A small class-conditioned image flow-matching model, trained from scratch.
Training: muon at rate 0.003, batches of 256.
Rows from block 7, named by matrix and row number. Rows with one number belong to one channel. Each number is 50 + 15 x the weight over its row's rms, rounded and kept within 0 to 99. All counts start at 0. After the name is the row's rms in percent of the matrix's.
# convs0: first 3x3 conv (model.decb.0.1.convs.0.weight, 128x128x3x3), inputs 16-23, a 3x3 kernel for each
# convs1: second 3x3 conv (model.decb.0.1.convs.1.weight, 128x128x3x3, transposed), outputs 16-23, a 3x3 kernel for each
convs0.3 112:58 42 48 25 56 43 41 43 34 47 70 44 46 52 78 55 35 45 68 06 35 25 07 19 42 30 52 53 40 48 43 50 56 54 11 54 49 51 62 41 57 57 52 42 68 49 54 54 62 79 61 51 47 55 58 43 67 52 27 46 42 51 47 45 43 42 46 31 57 54 49 40
convs1.3 096:31 29 55 55 33 64 43 70 43 30 27 48 65 67 29 51 20 35 49 51 44 41 55 49 82 34 45 35 41 54 58 26 47 69 57 50 36 64 37 62 29 44 54 48 52 53 37 58 51 32 58 47 29 34 65 47 64 34 44 44 37 12 63 51 34 68 50 59 54 64 95 56
convs0.4 094:37 44 44 35 91 26 48 65 50 41 68 45 46 31 93 60 80 34 42 36 59 40 73 63 50 54 44 50 68 41 51 64 49 58 45 59 40 48 59 43 60 49 49 26 47 54 56 36 59 69 45 31 52 47 53 45 48 51 80 48 64 57 52 56 56 58 26 44 36 62 65 66
convs1.4 100:53 47 37 55 21 45 48 53 43 56 50 50 69 64 56 56 69 48 49 60 63 51 02 88 55 43 69 38 55 54 38 48 43 45 33 60 40 30 48 52 77 49 66 69 67 46 45 43 41 73 51 60 52 49 68 52 28 56 33 54 40 61 45 57 30 55 76 90 51 38 48 53
convs0.5 098:57 55 53 46 22 54 55 62 43 55 48 62 52 93 48 59 68 58 34 31 50 46 27 43 44 58 46 48 56 49 52 40 68 58 58 40 48 50 53 52 38 38 56 54 48 46 38 28 35 16 46 45 38 37 59 46 35 46 65 59 32 43 49 47 43 60 49 49 42 42 84 49
convs1.5 095:56 62 45 47 41 77 56 36 31 36 43 47 36 45 42 40 68 39 44 44 67 31 59 85 59 64 63 40 57 47 48 41 68 41 52 49 52 39 57 52 58 53 53 78 53 59 59 63 55 85 53 40 48 57 63 61 44 59 15 47 70 39 49 45 32 58 77 48 60 44 64 61
convs0.6 095:70 22 52 60 76 31 53 53 50 43 35 54 27 29 69 33 68 49 76 61 42 97 99 00 42 49 36 46 42 46 15 24 58 33 47 40 51 53 45 64 66 66 64 61 52 38 56 43 70 37 50 46 39 60 66 87 61 49 82 32 48 51 30 49 48 53 38 00 36 36 29 51
convs1.6 110:40 18 63 50 23 25 51 27 41 46 54 44 51 85 62 48 48 32 75 33 35 39 07 00 33 36 34 52 76 58 60 00 79 54 58 57 43 53 59 48 30 39 52 55 30 55 43 59 60 53 33 36 65 38 58 37 45 39 49 73 57 29 61 39 39 63 64 61 42 51 56 63
convs0.7 096:50 64 45 56 00 29 22 45 31 41 27 50 62 92 48 65 18 62 41 74 82 61 67 38 59 38 46 43 33 56 67 59 72 47 28 33 47 46 36 53 46 68 35 36 57 48 65 60 28 47 32 65 50 63 45 44 53 49 47 41 58 39 47 48 46 48 23 28 57 50 92 48
convs1.7 136:45 54 59 50 06 50 42 43 60 41 48 48 51 00 75 66 32 61 29 70 53 30 81 48 52 30 37 53 32 28 45 01 64 50 60 40 47 30 70 34 52 51 73 49 47 60 44 51 60 51 50 45 48 46 57 62 32 49 80 29 55 39 54 58 22 64 57 27 69 48 49 46
convs0.8 111:28 40 43 55 47 46 63 42 41 61 16 53 45 73 37 36 42 45 28 31 44 08 62 19 43 69 20 31 46 64 16 66 52 53 35 46 58 71 52 78 86 61 47 30 56 45 50 55 61 70 50 47 52 48 33 30 34 43 47 38 46 08 37 41 52 60 48 26 74 60 38 53
convs1.8 088:59 47 37 46 50 58 42 60 55 20 53 32 48 51 34 32 74 33 49 40 46 36 62 62 55 55 42 48 68 71 30 55 41 39 34 69 46 28 56 48 33 62 24 37 30 52 94 53 48 27 28 31 25 71 44 64 48 67 28 49 77 20 33 29 37 47 20 45 68 45 47 49
convs0.9 093:48 69 53 57 29 69 51 63 65 33 04 48 72 00 68 47 00 56 53 33 52 66 39 58 39 16 59 48 36 45 43 35 55 48 60 59 59 48 47 59 25 61 50 30 31 47 43 48 51 49 40 22 40 38 55 49 49 56 45 53 41 50 55 55 36 60 36 39 37 31 54 59
convs1.9 109:69 12 60 41 33 49 42 53 54 54 74 57 25 48 46 44 24 73 35 64 37 64 50 35 45 92 57 56 59 40 65 39 50 57 71 36 50 60 57 54 88 34 44 42 52 50 56 51 39 17 59 30 58 43 56 42 31 73 41 48 62 51 22 45 28 48 51 66 55 55 95 47
convs0.10 099:38 20 57 43 13 68 50 67 33 40 63 45 57 57 48 43 45 55 47 35 58 53 08 72 65 70 42 93 42 38 36 47 63 55 47 48 50 32 37 62 20 45 57 55 49 56 70 47 37 68 47 53 56 43 45 39 40 43 55 55 37 50 43 43 58 63 65 82 47 49 64 47
convs1.10 102:46 40 38 27 29 46 47 47 62 30 74 55 56 69 63 59 21 45 41 51 43 64 26 49 60 48 60 60 56 61 16 78 42 34 40 41 36 56 51 49 56 44 46 81 47 56 74 45 42 63 67 35 75 29 43 34 75 42 57 41 70 11 81 57 51 54 36 33 49 52 76 59
convs0.11 099:53 27 33 78 00 62 77 37 50 44 59 80 48 63 03 54 32 54 52 45 59 32 00 70 60 05 35 52 72 38 43 76 76 31 41 54 54 54 36 49 76 28 24 46 47 66 51 55 51 57 46 44 34 63 67 41 57 41 45 57 62 73 78 44 42 44 38 29 84 46 06 42
convs1.11 103:38 59 23 77 16 45 68 63 45 12 46 35 65 66 66 57 60 37 36 37 38 38 78 41 44 70 41 25 68 50 13 45 68 27 40 49 61 37 69 68 53 42 45 43 59 44 34 53 31 52 58 51 29 35 48 34 19 64 45 53 46 62 50 47 34 38 46 33 50 58 70 54
convs0.12 104:34 50 30 47 69 45 48 30 57 55 39 52 57 52 58 42 77 55 80 44 47 76 67 48 29 31 71 50 35 55 58 37 44 50 48 29 53 53 45 36 72 56 33 47 38 66 68 62 65 58 73 37 40 45 15 50 40 39 57 34 30 70 51 61 62 40 39 69 34 40 51 55
convs1.12 085:34 36 51 31 70 51 54 47 28 71 48 71 34 15 44 32 51 59 54 32 40 28 67 78 46 77 88 32 60 42 84 49 25 48 49 35 40 41 53 42 19 47 38 25 45 49 20 45 57 75 69 35 51 53 52 47 33 58 62 55 51 60 68 31 60 39 42 28 41 66 49 64